config.toml
dataset = "procedural textures in two colours, tilted and lit"
cond_dim = 256
targets = ["ground colour"]
hidden_act = "gelu"
max_steps = 19000
Rows from block 5 of a small class-conditioned image diffusion model, named by matrix and row number. Rows with one number within an expert belong to one neuron, the router's apart. Each number is 128 + 24 x the weight over its row's rms, rounded and kept within 0 to 255. All counts start at 0. Numbers have three digits each.
Before each expert's rows are labels from the 100 images, of 14848 (inputs lightly noised), where the router gives the expert most weight on average: "strongest on" is what is common among them. Only what is clearly more common there than usual is listed. The data: procedural textures in two colours, tilted and lit.
# router: router (model.blocks.5.mlp.router.weight, 4x192), inputs 96-191
# up: expert up (model.blocks.5.mlp.up, 4x384x192), inputs 96-191
# down: expert down (model.blocks.5.mlp.down, 4x192x384, transposed), outputs 96-191

# expert 3
strongest on: red; crumpled; teal; ground colour: red
router.3:119111067102139130131139158149105104128128106095143135115158101119126064140116145164136138116126147130134131131146132132132109116144128131139154111123176143087149115151117098124142126140155165097128111109079127142131114133112108108123110157128153118166127147144140144127105146161094120112
up.0:102128128133074128093128158174178170167128116108128095111127128147153076132146183128147153128128128128095130128154128128183083091128128106128117099128128128132139067128128128153128128117128128128161128128140128128128128128128128182128185128128128171142128162147150097128080114128134128128
down.0:128128128139178128128125128128175153128084129128128088128128082128128128112145183128128128128136093128155128189166128084128128128172128128128093128128090128128161028128189128128173158114128101128113061128128128128128146127121128128152128175092128112128149144192128128158197135128128128128
up.1:128134128128103138128083172128128119128128128159128129187128089183128095105121191128162156102104128128129128110096150103128129124076194096148085143125128128076103106083128111103132119132115144097128202087107128171128128128128158112128123128162128128128128105107128128128128158108094151158
down.1:106205129128128128128128098106128128095129128128128131208128128136103128128113171158081126159165128128174128128140128171128160058096158128128170089169130128128106108128128128159128128119091128128128127167128128128128085128128128134141128101116128128128129128090125128128140128128128119128
up.2:144087128144122128139128128128104176128119128084128128103128139128105128074128128128148158122115128128126128084128158175128128094128128128115128090147128128128179128128128130128170128106078123110128128162160079156128128072146128072111128128128154128128128128136092128128128071114024165064
down.2:128154128128128082118128080102128128117138128072092128128128128128103150153142122128197128107128128128128128128123103128128080150158128128120082131128128128102199128060128128119166125128151128133128128082083169078155142128149140181128158128103072128128101118128128142102128128128051203073
up.3:128173128128128128172128128128128088194147128130191128073128143128102096113128164128128130069111128206097166128149122128128135120128107128128128128160128163128128128068128081128128116128128128128104128128128059142082128128128082172128128158128128091158128193091128128126135128128128127128
down.3:128128179148128131165128128128128067110128128168218128111149128167128128147128135128183132128128128128128128128128113128128128158087128138128097138156146128128128128128128141067146094182126128131163091133033195173128128128138056101165093162128128130151162128128128093128128111128128128119
up.4:106149117083138128128128140091128128106128076117128208140128172128141128130128128113104125128128095147072128128117128096099095128111128199081138128076168128128105128128128128128128099145165137128128165128141139128128128165107128128130128128128113128096100088128156128111114128077128093139
down.4:128128128124128119128129109159119128128128073128136128121125139121128128141167146128109128121112069129128128114128129139128128128128160194070128153128128128122115128089128181128113101128133154128128174156089128148128139167177128128109174128128128128128128128094055054106209177128108128128
up.5:138111128128128125159128186128128095125158181128128128142128082128128149128126114162128128128165111162128162156105128102089128167133123102128128128151152128128178128128128077143130128114128128128104128128128129175117142087128128084128128128159057128128128098131161163128148098128112128128
down.5:128128128098128141128128121128182128128128092128120128136131149128152113087128205128128128145128094138117128128130122128106128092128103128115099088128082200128181128128079147142128132092128128146156128095128128061128185128110156128105083146091136128149128128128128069128128128128128128167
up.6:128126088101080103128128150128128098149128141081150050178128128128139129128139128128161151128126087128128178128128171128128128128128116087134128171128148150115128128096181128128128111128128191128100128153108119158105128084128128113128188128128109128128115128128128206128128128128086097128
down.6:110128128128171109128062128141176128092128128146161077128159128137128128128128128128113128128096128128128128128128128128160128128135102128128128194128128128128078116128129105062128052110160191128128113128138128203128128098146104132088124128128128116128128127160128097144128128128128086084
up.7:128128088128128128131102104138128128105150128161128117205110134128128157128133130128117113128128128128128128128118167058128128105128128112079128128128128054151128128120110128128128128121122128128128158128128143079128127094135158163098128124128121128092128128128156128136165163142128083128
down.7:128128139177128128132116147175128128128095128191155156128128137128128128125121151128110145128128119143128086128128128085094128140128128145114128120128128057128142132128128128128149128128091100128102114100163128111128128128128120128128138128128128128128109128128128128177067128154108128127
up.8:111107089110128147128128128128128178128181128172128114172128128127093120128100175128140128128105128128128128128128059128128118128128155128128128096128128128128128128180230083061128162128128128128128128182048148145128128128128128128128135101128108128128096128128128128138175128128128082128
down.8:102096161128128128128107137128125187128109128157128128164128128157128128128128128044209135128128128144128078128128187101128081128180128128119128123142128128128178120128067128128119128128128128128204155128163128128178122128128107128128128128128128154128173098128128128128147145144128128122
up.9:140128128154158116147153075128128140128178181094128128135164116136128089132128107153163128114103128128144128128128184101113128128128148128128128171112132087127158094128150128137128149128128128088128128128128080147128103128143106100064128162148125158128108128128128161088110129156128135169
down.9:128125117159139128098140086128133128152128070108128128128101094126098128167128157100128128128128128128128128155139128159113128138128128128128128177108128177128120128128092098158128128123130102108128137128128105128128128128128128107161097144128105128128115128123128148191128107099162128156
up.10:131128081128128128128128128112128113128128061102149137128128112128128121078128128150182148128077128128128128131162128128102136128106082128136110177172142191085128128149159118128128128128185128128128128128128128128128128102094128128097128128128128128128102128197128128121128147172128128128
down.10:128128128128124124156099128162128128122128194159128128104128129102128128206128129128128141128128077128142128149128128128087158128128128128128128128164134075128124120144128143128124128128128133128102128128103128126128137128068124128128128128128128128128128128076128175128147128081107128128
up.11:128128102101076128096174128128128088128128128128128128128128096128128128129128148179128189128128128198147198084129077145107128084128128128128156141128128128179141128128144128128128128128100152128128128128158128184128128106128128128106128128135128128128113128153128183129128182179162131128
down.11:128065128128174128128171161148128048218145128128128128169128139120128106128139128099128181137173147058128085128142128178128128128128173170119147128128126128112128128128128128128126128128130128128128128128080128128100128092128128128120128101128105128132128165106128128172128128128192128157
up.12:147115128128115128134081088162128102077128069128141128150128119140130151156128128128147123146128148114128128128168130187124180152128098128138128171128128128128153128128086092128153080128125128128128128128098128176128128128128119131207123128128128128119107089128128128128159138108128117128
down.12:128128128145116128171119128128143073128128110128128128102103085107162128126128128128128128128128128128200128128128128175135128128133097137102171084128086128128137128128062128128132128128117153128138128128128162062075102128128128137128128074169114128141128128162146093128132196128142128128
up.13:120153144128186079153160128128128128128115128119156102110128128100095128178134128128179148128119087128128152121128084128208128128098096128142115128128176128128128152142128128138128170128128128088128157128128128160128128128137128128071128112155153109117091138128128128128154128128128128173
down.13:171095128128128078142147081128105124131135128162151128112128128153128128097122156128113128128128158128100114088128128168193128128112128151107163110128128158108128083128174128117156128128175107128128114136108116128096152128128128128132128122098128128165153128091128194138173149128128135128
up.14:128172128104128128105128085128128128128181128111153096128128110128128128128128128128156171128128082128128123098088128132128128128128093156145117161137157149128133128128156128128096128128141181114080128128111081151097128098128115089128157151165148128128106128163179128096155128108107128128
down.14:138128128128128128053128128128128128063110122128128077128148088128166128128142128170097151128128172128185128126202128128142128128126128128123174135128115088100106098116139090119128128128136151166128094128156128128128128128128158128128114128115149128069122128076108128165163128150128148136
up.15:080128100128112145088124128203128147128128151067128128128128128128128128151128128128159109128128105102128140128128128120128162128128128128128128128157167128128128160097128108128157088128075128035127128128128128137128128128125128128128128128128106128128128128128124076128128151145155128128
down.15:106128250128138158090128139118119128128143143128128128096128128128141193128127089128148084128128128088128124115120128128128128128163128128128090104159124128111144135128146073172128128128128128128099114128128128128064128129128128128128128093128128216170101128154128128128128128121125128081

# expert 2
strongest on: black; ground colour: black; yellow; pattern colour: yellow
router.2:111060103109108148106127138171127136184116120152121128148114133152134169117147123115130177172090148142125158151109163129137117147111125120159123114143076122150130159121129140103129097149115113104089130151125103184097120164138084132158133131150135108105103116155087105104124155141125129112
up.0:094155128077128135066152128128044128155086144110128128088088132089128128143128128111128128128128152128149128128114128130128109128128116097147128128128128128128128158128139066101158128128099128128128117166128230150156127113128128128110128128160079128108139146128140056128128128128162133109
down.0:145134128113128128146093098128064085128153128117058101095151128128128153128128128128147162128124128128128117128128128128105128146158151128124149128128085128072128128128155128176128128128128082242095095104111128128128128127128128146086128171180128132129128128128097131128159128132128180128
up.1:156128128128128164128128128173107128087073128128165128128086109167128082149128187128128138128128128104105128121128132112104147130128128119128185074099114138128128194128128128119128145128128128128166128128128147128128130170128123128128120128088150128128128172095128128141105124128110148128
down.1:181106128128183128128128092128128148128128128161128110128172125052128128128128128128128128068128128141113122128173143128128128128152112128111044128128128128080128189145128138128167128128128153093114128129128128128128128128128128128128181151128128128128155128128128121128136128086095128128
up.2:128159128122101164128128154128135128128128128128128084082128159128114128146093128128128128097112128128193127128088128153128128159128167156128082128061128128128128128118128128152128102061128128128128140092145101132128128095128167123148150094128128161185128128173128112042128128128175128143
down.2:148128128128128125128058128149136128066082128094179128128128100110128128142106154144110135167138110128128128152117113128158128146154169128128223128128123128128109097118128128116157168202167128128128128160111145128109128148086164128086128128097128084127168205128128128035128157096165128128
up.3:099128128128128157128128128100203128128128077128164128094128128142128128128097128096100097128128128159128118197106171128128128128128075128128128047071128085128122128143169098105095116113109128128135128197173188089180144128128128105128106083154119117128146159128128144128128127113128128128
down.3:112100128128126128128109058128128107188128081149128128128128128128128128096128128117064151168128106128128128128099156100116128140128107128104128170060128128085132128128174135153162121153160104226128102128107128128128128130128093128128093128153128128128183151168128136128149189144123139128
up.4:128138143122081086128128128128141093128128151080128128080128172132128143128128113185128135121132128146128128122128128133128088128128128128117054128128048128141128128101128078163083128168128088128149128081134128128113194128188128128128139128128128128128128128128100128128128128108128087128
down.4:128079175080149128118194128138128128128114128128113128128116201128158128164047123095175128103128149128128148128128094128128140157163128099128194089128156128147128128128128128128128128223128128128150128147128099128166153128128128128128058128128089128176164128174128128128108128128113109108
up.5:074128131130170080128128128152147165175128144128081128128115128155092133128128128128128128128128128102128114123139128128143169128128147161137128116096128128128128128101145128128205126128128128167128128128128128136117128093142112145128112127095128176128081087101132061128141154210128096128
down.5:099128149091117128088128128162128128158128131128128077125128123128149128128154128180128128128128044128128128128147128166128128128128155168128116133128202122178128096128169069148070116128128128114128128096133128128128128142163088051092128128128147128128128104147153128128118114191128088128
up.6:128128120118128128128128139146193150204101106139124128084146128128128128128128128102086128128159076128129167128128128128163159125128128128128067128091095184137128128106128169128128096128128128128168128128140162128110136098146161128096160118128203128128128128141125098128104128154116128128
down.6:142166128136128157128112128128160128130108128143056141128128128128128128132110168128111128128128107128134080128106128128128128117128100128106171122128128139128081111092158055128095128149128128128128128128128128127133128100128128172108115128128062129146194128128128123116128128128116142128
up.7:128155089091106169128128128128128120128128065128143140128128128128128128128136128128128104128128143128128128142128104128128162095132071128142128128128128094128154128128079128155128151128177130171075128128128128128078128071148138128128128128128152146150128127085128156113128128128110100131
down.7:128103128128140128128122128128128112143128128128128172128186078164118123125128084128128044128065148053168136128094114128147128128128128128128160081128128101110097127128128128128128093135069213128197128097128170128173102157128128128128100090189132096122128128128128157118121130128128065128
up.8:128190088128128068128111128128128128166128128128089128128128128128149128098128165128139167180128148158128128128128122128128128128077128128057128128128091151128133128114110137128128128138128128128128128134128128128126128128128165188107128140146133128108106161128160098128147128128128166109
down.8:128110063105128183128080078096128128140132128108128128128129167128128128128115128117137105157128128106133128164128136161100147128173117086128109153154128128128212155109063137130159128098128128125128128128094128069151128128128193128114138128128128128128195128142128165128131128125128151092
up.9:128128128057079126128171154107128086086155139128132134161147128099128128128173128072163185128166128128128091128157151128128140093154128128128128128128155128128128105133128128128075119128128128128092092128128155128128128169138128081151128128077128128128128128128128128114128128117128113128
down.9:140128128164128128167151128182128128195128128075128128128147146128128128077128096174164094128127141105128181204109128128128128128137088102128105158146128128128128151139128136128092078116141128128128128121128128128128116150128128189072128087128128128128128128128128063128128128128125128154
up.10:128128094080103128081107128128159121128128128128128152128128146128179128080128128128128128128128128128114128128121141128103093177164079163128128068094170128128138106128083128074055131120143128113185128108145128136107128128128145128133172128209128128135128129128128128128147171128099112128
down.10:128113112128128176093128173124147154099128137128128128157128150128155128123128122128237191153128158128128128128125128096128128096128128095166168125128124128158132128169166110117107161187110148089148099092128149060128122118102128128128128169128128149128128128128154128128087128100128128117
up.11:128157128107128170115128128128114128114108128128128128128163179086120128138115128128128086128109128128154166128092128128159128145128128074128128088128131089128128122128128169128150146128172128128126128106146160129129115082098155136128148107135123128128128128148130128142100128128128128099
down.11:128128109171128182146128128065128079105128083140175128128128128182128167167153128128128128144122128128128103128112177114128128128128128128141142128161128069161139128129128128128153128128115128075125137093128082128139128128128175141135128132099141128128104128147128150152154135171128128128
up.12:128165172098148128114128128146128112128171128128101128173128161128091128128124109138128128119070128128128128128134174105128108111068104128142128150128110090128128128128128128172099156109167110128091128180128116185128166128103128151137128128128158128165114157128176128143182166150128128128
down.12:128128164104136128128128125128128128089128128128116128136063143147055128147128116128128148128128128147128128113128190128135128128128174113177125110128155081128128128131128128073128102087128080131128128128128160128118172135128128128132128117143128176128115128143128156140097138180093128128
up.13:145128120097083128128128128093043128128173138128128128128128128128113204147150074128158128160119128128128173128137128128099105128128110094128128128128098141098182161128155128115104128128154156100075128128128099155140128069128128128128148128142100116122093128150128128128128125078148128128
down.13:134128171128128128085165128128225128128128128128128133128128128143139128055128192162117155139128078128105125128067128128129104147128095168128128128118128128110157084128128128150128140115128191128111128128098088128129088135128106148128128128121143141145128102128128090109128118185128128128
up.14:128128142096155113128220128128128128128128128128128095139128128181128195128128128084153163128126131078128128105128170128093075128128128128128128128128128157128128096162128128091097187128169134128128117067094137128141128128172128137128128108128153128134128091128166128128128128128068128128
down.14:128128146128177128128143128172128128128133128128128090128128128093111088076128128129202156128152107190178095128146128138128055086128086156128124128100128128128152128128128128190110128128115101128109131217128128128128128183128123047128118128132107128128128145127128155128128076108103128163
up.15:128100105177128174128128128128128111088128110138128128199128068187128128100128190112128128128128088128145128128128128076137128128170128128128128128128128077128128128094125128128107101099128128128128160129128128102106113073128128128128128128128128128095128176128128128128151128128128130128
down.15:128130073128128085144128128114128111128114128138148187181096128128158128077169185128128147128128099097099128161160168091128146110128126118173128104134128128137128128128128128128136128128037128149128165128128128113128128128128163127188128128082128128111128128190126106184090089128128128128

# expert 1
strongest on: brown; pattern colour: brown
router.1:124179145130165127108136092137111119110120122083133152142104150103124117170142141129136087100160100146140103105139108111130117133126087133124125136132119111133137109117089138125143135104152158147159132127163178113127136126104145146114121142104108171104132137107123156121112122102163129149
up.0:128097128138086128097100079128112128128081128128128128128128128128128124169128128073128102128129030171128129126157159128128233101148128128128148128143165128128128092128128113150128067128128161128128128111042128128158128128128128128128128128128128128128157128128128133128115150128128128128
down.0:128157128161128122133128128128146128128128128104040128128128080116128128170128112142128059098137128073082128138150098141128082164128128136099128128157117128131108128146128128128164128135141128092122128147152128117128128182118128135128143128128128128128179130133149067135123086097099123162
up.1:112094128128148107109155128128136155128128128128138123118128128134137111128128110128128112061111128162128151128132128128128128117128128128139128163170128102128110128103128128106128128128082176128138117128152159179128128148164145128112128139098095091140104136084062128128088189128155125128
down.1:128128128091128083129128075128091128123177113081092128129077107113176128100128128166128128114064128157128120128116093128136177162111114215128128128128114128128128114128128164128128128093128103089118157144128128129104110128117128128128128128086128128128120124125124071128128128144128177128
up.2:125128128131128105116128157151158128128128081128148181128128128128175135144128128128128142128128128107145128128128128089077164190128073130123128128128194128128171128173128092075128128128128128128128128130100128128128128130140104108143131128128145182095128128128122128123144128128128123128
down.2:128128164128149135128128140128152130114128128149128160127160128128088090128128119128110128128128115128177128162128096168171128133128105128128128128128100128128128150163128154128144093128127128173092126084128128128127146178134116128128128128135128043128103147128151128102183128128178128153
up.3:178128128123115117128085128128153102056128121128128096128157128193141128128128128093154108098118128098135128106185128153124128145128132128128128119128105128128178128128128128128128128128086128058128156128128128128128142128128128128128128138128128099128128128128132128076201131128130144157
down.3:140128128128173128128125127128107128217103140097128128136128128128128091143089136128111060187128128128089128128128114142143128098128127102128128128090128128106151125128125207128186128138090165128085111128128128128094128172114128128128128128128082185118128101128128128126127051131111133128
up.4:128160128128209128156102128128128193170178128128172138128128128128083090156128128165128066128128128144128156128142128136145135191105142128128128131128128128169102150128121124110182146126128128128128158116128128183137128073128128145128128128128128157087128128124128128128128082100128128128
down.4:128128132128127128128108104128128086128205128128182128119062149086128128182128141106116128128128128128157160176128128108128128128128111164128128136160148128164115128075084148080128128128198128128138128128096096128147128128099128092173128128128161078128164160128128102128134128144128154128
up.5:128104128084160128105154128151128151128118128177128116128131164128175186073180074128128128128128156128128150128160080128128128128152128128128157128128128124128128085128128153128128128073128128140103128045128128128116128091088115076128128090141131091098128128128144128128093128128092099132
down.5:092128128169199128166128128117112173153188128177128055145128156146128128145103159128099128146177128128117128084125154135128131128128128074068128128068128122158128131170160142128128152132098128162137128077128128128098128107099128152128128128086128128128128128104123105128128146128160115168
up.6:128074146128150197089069113128128106162128128133116170132122082152128115128128128138109128128162128128135159155128150047039128128128128115128114128128128100128141103137128144128087195128128150128127081122128138145149128079128128128128128110128157128128128128118128147145061108128128128128
down.6:134128128113156147128133091132128128128139154128125128179151128128128159128107128167123128122128128095128128146130128085128078128128128128040128162128062103153093128128179101106054143128128105150095128128128111125128128128128160128174128110128128052097103116152149125142152195128128128128
up.7:153128127137138128128175160128128128128128184128128128128128128085151128115045128128144107128091128128128130156128114180164104128128128128123084128152130155128128121128128128128128120128162128114152150125128164139168123128128136128068128074066093128080128095128155091128128099128128142075
down.7:096128214158146128098128133128119128098111128119126128128128128159114128128150145128105074161129128136104128128128196128112128128143128128121156128128128154128018128111128128128128128128179116073144128128052075164128107128122212128128156128086155126135109128128128128150128164148128128128
up.8:128108128067108187128090128128128136128128150128128142128086128128128128128112127128128128128128128128128128128128106149128128150123175128128128048093128162128128073128110128128184106128128128143184128128128128110128171107111128138128128124128128128118128107145128178128128112065145108135
down.8:128128128123130128128099145128121109129128128186128077193111168186095128119128128128101106167167109128128116091141152128128156099154128128096128128128116154144084128128128000091128134120178128128128128128094128128128128128128128128128110128128128128141128128094128218102146115128157128128
up.9:128098128167128128128128108158181128100128128128128164161128145128128121067128112128128128128128072174128130128128181128142147128121173128058108128128128128076128128128128128088081128128153128128089128128082128128155128128128159126097128199179152128098128117128128138128128140128128128171
down.9:108128128122151100123132128159128128131128129180128128159061128116128177090196128182128105128080128115128128128128128128128125122128128128128128128128128169152128128128128143128125096121089113171056149084164180063128146128128128128141128041090128150088084105138128128118106128145128128188
up.10:106128128165128128128160128128197111201093129177065128148164128128128073095109128149128128134128128136128128128146111133128128101112144128155128128128128128161128128128128128164102128081128147077103085128128128179128179128128128128128128128128128060098126128070119128128088156142101143128
down.10:128128128093128128128096184128132128152100128128073111117128134051121128128127128122128122189178128158128128079128128128145067128129167128096128128128128155128128110221128170104155128160128117099081089146128063128128128128128128104128103213139128074154128128128128135149127037128128128141
up.11:128128066108128139128128149128173137128179128128054128128128167116128112128192125128128185128128122056092128128128128128120125191128128128128128116202201128163184128123128118128128128060128127128110128128169079090091128158097055128128112126140164128128132145128081128119128131128166128128
down.11:128128027098109128128094158123119162128156128071128089128128162128128128128128155128063128128128118128156179180125128182127127128118128109137042147128141113095128124129128128128111102205128128128062128129128147123084128105128128139128128063128126174128097128123128147112108107084128124128
up.12:156098183128128128128128138128128135142090118087128128138144143128089128163101177128128124128141085154111163128128101129122147111129054128128104128171128128128145128122128128106128119128094117073135142128114128128128128101128066128137091128128120128128128155087125128215128156102129158131
down.12:128139142128128122128128114128123128114128103089116128087112128143128134128064170098128165128128147128128102111126141095128128180147158128148153128128128128128132128104083072153063162141103122128128128155121156140128128065148064128112128128128128128194139128128128110130128136144128128128
up.13:128128128088134128128098128107122128092128156128128176131165081133128128109128168128133119154128108128128128108094128094121181172128075146128085079055142128114082128128128078128094128142049128128128176130128128128151128128128128128128128067115128128138128128128128163128128107128128199062
down.13:128128128128128147128128128128128128186128128167128128138156057083128165098128092128128128128176131074096128138128172149128128113116134210120128137102140152095128128128128177185128128128128135128114073165128175128125128128128121128128199128142151128128128141150128128148143100163174128060
up.14:083128128164178128149084128170128128150128183132128128128128128128128113169152095099115140128128128089128095128128128128128128128119115076135128109128090093125128158139100128149128086116093136151120099128054128168128128128094128134149128131159128171128154128143078137128122100128162105128
down.14:074163128087089134131111128128128141128128169076098128128128097128150143128128128128128128070157128128085139116129121155128129128117128137128128149128186129044100126195145160098093128128128128128154099148124146201137097136171110128128128128128128092138099128128111128093128128111128123128
up.15:128159093128128128128128110118128128128128128128079154128172137153109159170128128128128075128158102166128128128175191128101128128162122101062117128128161128080128131128197100093128097128159129136128128128089128128098118128158085128128084128128163156170128128128128151128128082058128108171
down.15:128081128128128128128128149095128113165073128128128128128088128128128128224128128147128085128128155128128128193158123134139128128128128128128128091159128107166112128095128164128128128145128128128131169102119093151128186061128128083093128159128177093128128128116142128128128128089128114128

# expert 0
strongest on: green; crumpled; purple; pattern colour: green
router.0:146135153106133120157118149095089142158117144166151153149158094136099162154127140126120105119165131161143145099135129113101127134108136134113112135158129108137090110099118088113115146131072097105121105106114120124168153119136113096133132103119111105118112103122126148146157123082132123130
up.0:128128096118134128132128128128184136128128218174128128159094098133128128121128074128187128128154138149128149128162128128117128128153118101128128128128162128083099133128125087174129128128124128100128128128127128159128128124150128067128118128128128099128128128074133132138128128128128180128
down.0:146110098128132128130128128128128128090092167108100128128126095128128127128129078128116128128142128075115128127108152085128128128103128128179135128128108128128106128128128096128128179158165128128105128164164128128128128128128107161128128128128128128128141128124128174161134113128128128128
up.1:175128128142193128123142161128128128133128128148117128128138098147196084135126149128133168128128118128128186128128128096150121128042128128128128128140128128129132128128145053128128123106128132128128128116077128207135109131128128090128128086128111099114092128128128080116135154102114128152
down.1:128128121138101128074196133128128128128128128100173078128109158228099138128128131128107124053106128128128117134128113128128099128126128128128112128181128128123128128143134128110202144165074148174133131128128128157166128120144156103160128128128146193102128128128128068105093128141128080128
up.2:128171128128128128128140128128128158129128074117116128092128128172128128194128186128128128128128128128110128128139075128128111128128077192102128128138128128116154142128128128128128128128140083128189128128108128140128128128128159128128132117100153160123128104128128128180128162128128194128
down.2:115128166110127128123117152162134128108128128088128128133099157128118128179105171128115148187128128094141128128155128128128155112128112128123128169175128128173128152128105128148123097128153177140097128083137128128115181128128128128128128136072111128128128097150094109144128157128149172128
up.3:128089128135128132092128157128115164141128124136128165128133128128168150084126155128128128133095128145108187162128131108071088130128148140128128128099128072128128165128128128130157128105115074128110128157128128139123128126128128197128109143128128128128103128162104128128128159128125128128
down.3:128128128128150116030128114138128128128128128128111128128128128133128128128119118128128128128128128188128144128128160128128110128128203172128128128102128108110128128098142173128109074128128128126106072128128133100142128128128128101128128128128128128067128128166128128128128128168128128128
up.4:128118128128128100128144128128106122128128092128128192142139152128188128087128113128128128101128128128128133119128130162128128196128133128099029147128128119128128112128128128128128161135128128119128128128119128138147128128195125162128109128082134128082123147128128128081108166085128128128
down.4:128128184095081128128128128123128128128115080133128086075128131128116128128128128128155085128128128128128128128128128128089128128142113141162227128136097128128128145147128128128128181128155094090178128128098109128093128092128156128128081163128119128128142191128128128097126060128128128112
up.5:128089128151128148105128128167098130128128128128128128128128143194143091100111128128128128128128128128133133128128115128128128120128128117128121128128128097128128093128090169145128128128128128128120144160128123128128103087106167092128128179101111128131128110095163087186128131128128133100
down.5:128128154202180102128166102116128128165128170094126128148119140104128128097128128128109128086128128126079128103142111128127153136128107128163128060128153128128130086115128161143103110051128128094127155158128132128128128147128128128128085128128128128095128088042128128147128202128128128128
up.6:093128140128102093128128128128128128101128088128176128128080174146128128128191128128143128093128128128144148128179112128128128128128120044128128063149085162141128128128133128128128151123128137201128079128128102147138140114129128128128171108128087128128128128085128128132131128128140128145
down.6:064192128128149128136128128128126128092128124132128175128143142136128104164086173128100124166128128117133128128128128198128128112128134128140128155100128162121106128128179097128217128089128128201139128128128082128110128107128132128128130128128128128128130168128128152128128128128192128128
up.7:139088120128128128146052128128128128115144128128128079128072078128096128128128128177128128137153091095128128128128128155128128152128128159128138162167119128128167127185057062128128128143115128110148130128145093120128116139128128128128128128079107126128128128106128056128128128128115135147
down.7:128128154132177103147069172128128157161128128136108128128096128128128128156128125160104128128128106128116128128128110128128145128159128172141128128128128128128099128128152128135128092094158128135128055179128128134094128171128128156163105130128200128128128054143163116091081146128128141128
up.8:188145128135128128128128090128135061065134165128128128153083135128128156128164133128119128103128107061139100128128128128128128128135128149128128128128128149128128100121116128128140128096171137148122135042128128145065113128128154128120116148166126128128113128128128128128128128119163128089
down.8:159166193128188122128128128181129074096128128178165123100128128128128110128108128128200062128128128128128088128128101128144128128128128124096128143128147128156160140122156128234128128109128151096129128128128129129090143128128128128128128103128128140139128114139128107138139128128128128128
up.9:128080110108146127128128128179179118128128128085089128128128173068117128152128128128108133128180093128129107123128128105140128114128106128128128128128128151128128128093178128121154166168149128128128182128128097124128110222134128110128128149128128111142128128128091193128090128122128141146
down.9:128128128128128128133135094122128112168148128128087128128128162175132110128128128141115128125128096128134128116145041116128103128128128138128103128128118128128128111142128128159128100128145128128148145128128128128128128128102119150128085085128178128128128128148191154128128128094059139128
up.10:128125118108121128082120115150128128128128128128085128128156128128144052114139128128128128128129128167103118144157104128111116128128095153128128037128128129128115139078168128128128127113128136070146128128199128116128128128128128111102128128128080128128128128128128128128128128128128172119
down.10:135128128065128128128128110128100101128149128128128178061132128128128213122082091128128128085098128128128128100128128128128128128128073120128128158128151128128073128128128128168122128128128128128080128162120165128128128128127128128098128154128156082128128128225128128140128075128128128129
up.11:128128185128128099128128128128128164184128128138122128128128128128128091128128193128128128060128128128128123139128128128128084083128072079142128074128128128128128128128097128177128128093128128097128051116178163146148128128128118128114186128128128128128128175073128128133125128077161143138
down.11:128128174128103174128161115128172128143128128195128142128128128140119128128065163088168128139153060128109128128128181102082128093102086091128145157128072114128128083113128141128154128128128128128128099128128149128128128137164128128082160128171101128128128090146128128166128113086128128128
up.12:128087128128154132146147128128128128150128128088180094091166124128105157165128128152128128086115054164128157128128117156128138124128110128128128133128160128114128139095154094128128128116104139128128181128128114128128128128149128128128157128128128128095128109087128070140138145089140128140
down.12:160149128128128128156162114128128148128128128180058143128118090171123128128128192176145128128121128128128128128130128108128104128128128128128128065139128170128114109167128128098128128133111128128128128128118121151128128084179101086128128128102128162140128153175047153099173128128138128204
up.13:151128128098125128196128128165128128099117128128168128085152128150128177118153138128148128128081091103107128128128078128183174105079128190164128128128128096128118178128128152114127131180128142128128128139128118139133128128108128128148121128126128159128128078128128144128128128131156128128
down.13:123119128096108128125101086110152135123176128150164122119188100064128064087128128135126149128128100128128124143166153098107132128183077221112158128128128100128086158128121105171128128110185128128128128090128137128105113155165128122128117053145137135167128128128128128128151128140189128128
up.14:143128128179128127128110128089128179163118128095128140128128099177128128128128136128180128128128087128155123128128095128128175128159174128087096128128128139128176110128128128138101128122093149128150128128084086183128128039128128128128128128128133162074084128128128166128128128128128128128
down.14:128128128128191113212164128128098124128128144153177151147128085128117128128128140120128144157128128087134128128128144128128128160128117128114128128169128128128197128128128152128128128105128128128144103128128120156176128128128140128128128141128106128128128128183158059124128124203128152198
up.15:027128128101128128094138128137128138128128128128128138065128147128128148167153128147148191128125109124106128103128114128128140131102128191128095171128171137128128068150150128108128128128128128167115128128128128128070128128156125107128107128165128060128166128128128128128128128122128128102
down.15:255107128128100128128128135128128124128206136128098128128128128128128133128133128127128128076125128128128128128128128099128128128090108102070081128068083085147127128082128145128128128128128128178173132128076128132106128136113160189132128125128128090053122090128133128091128128143142128128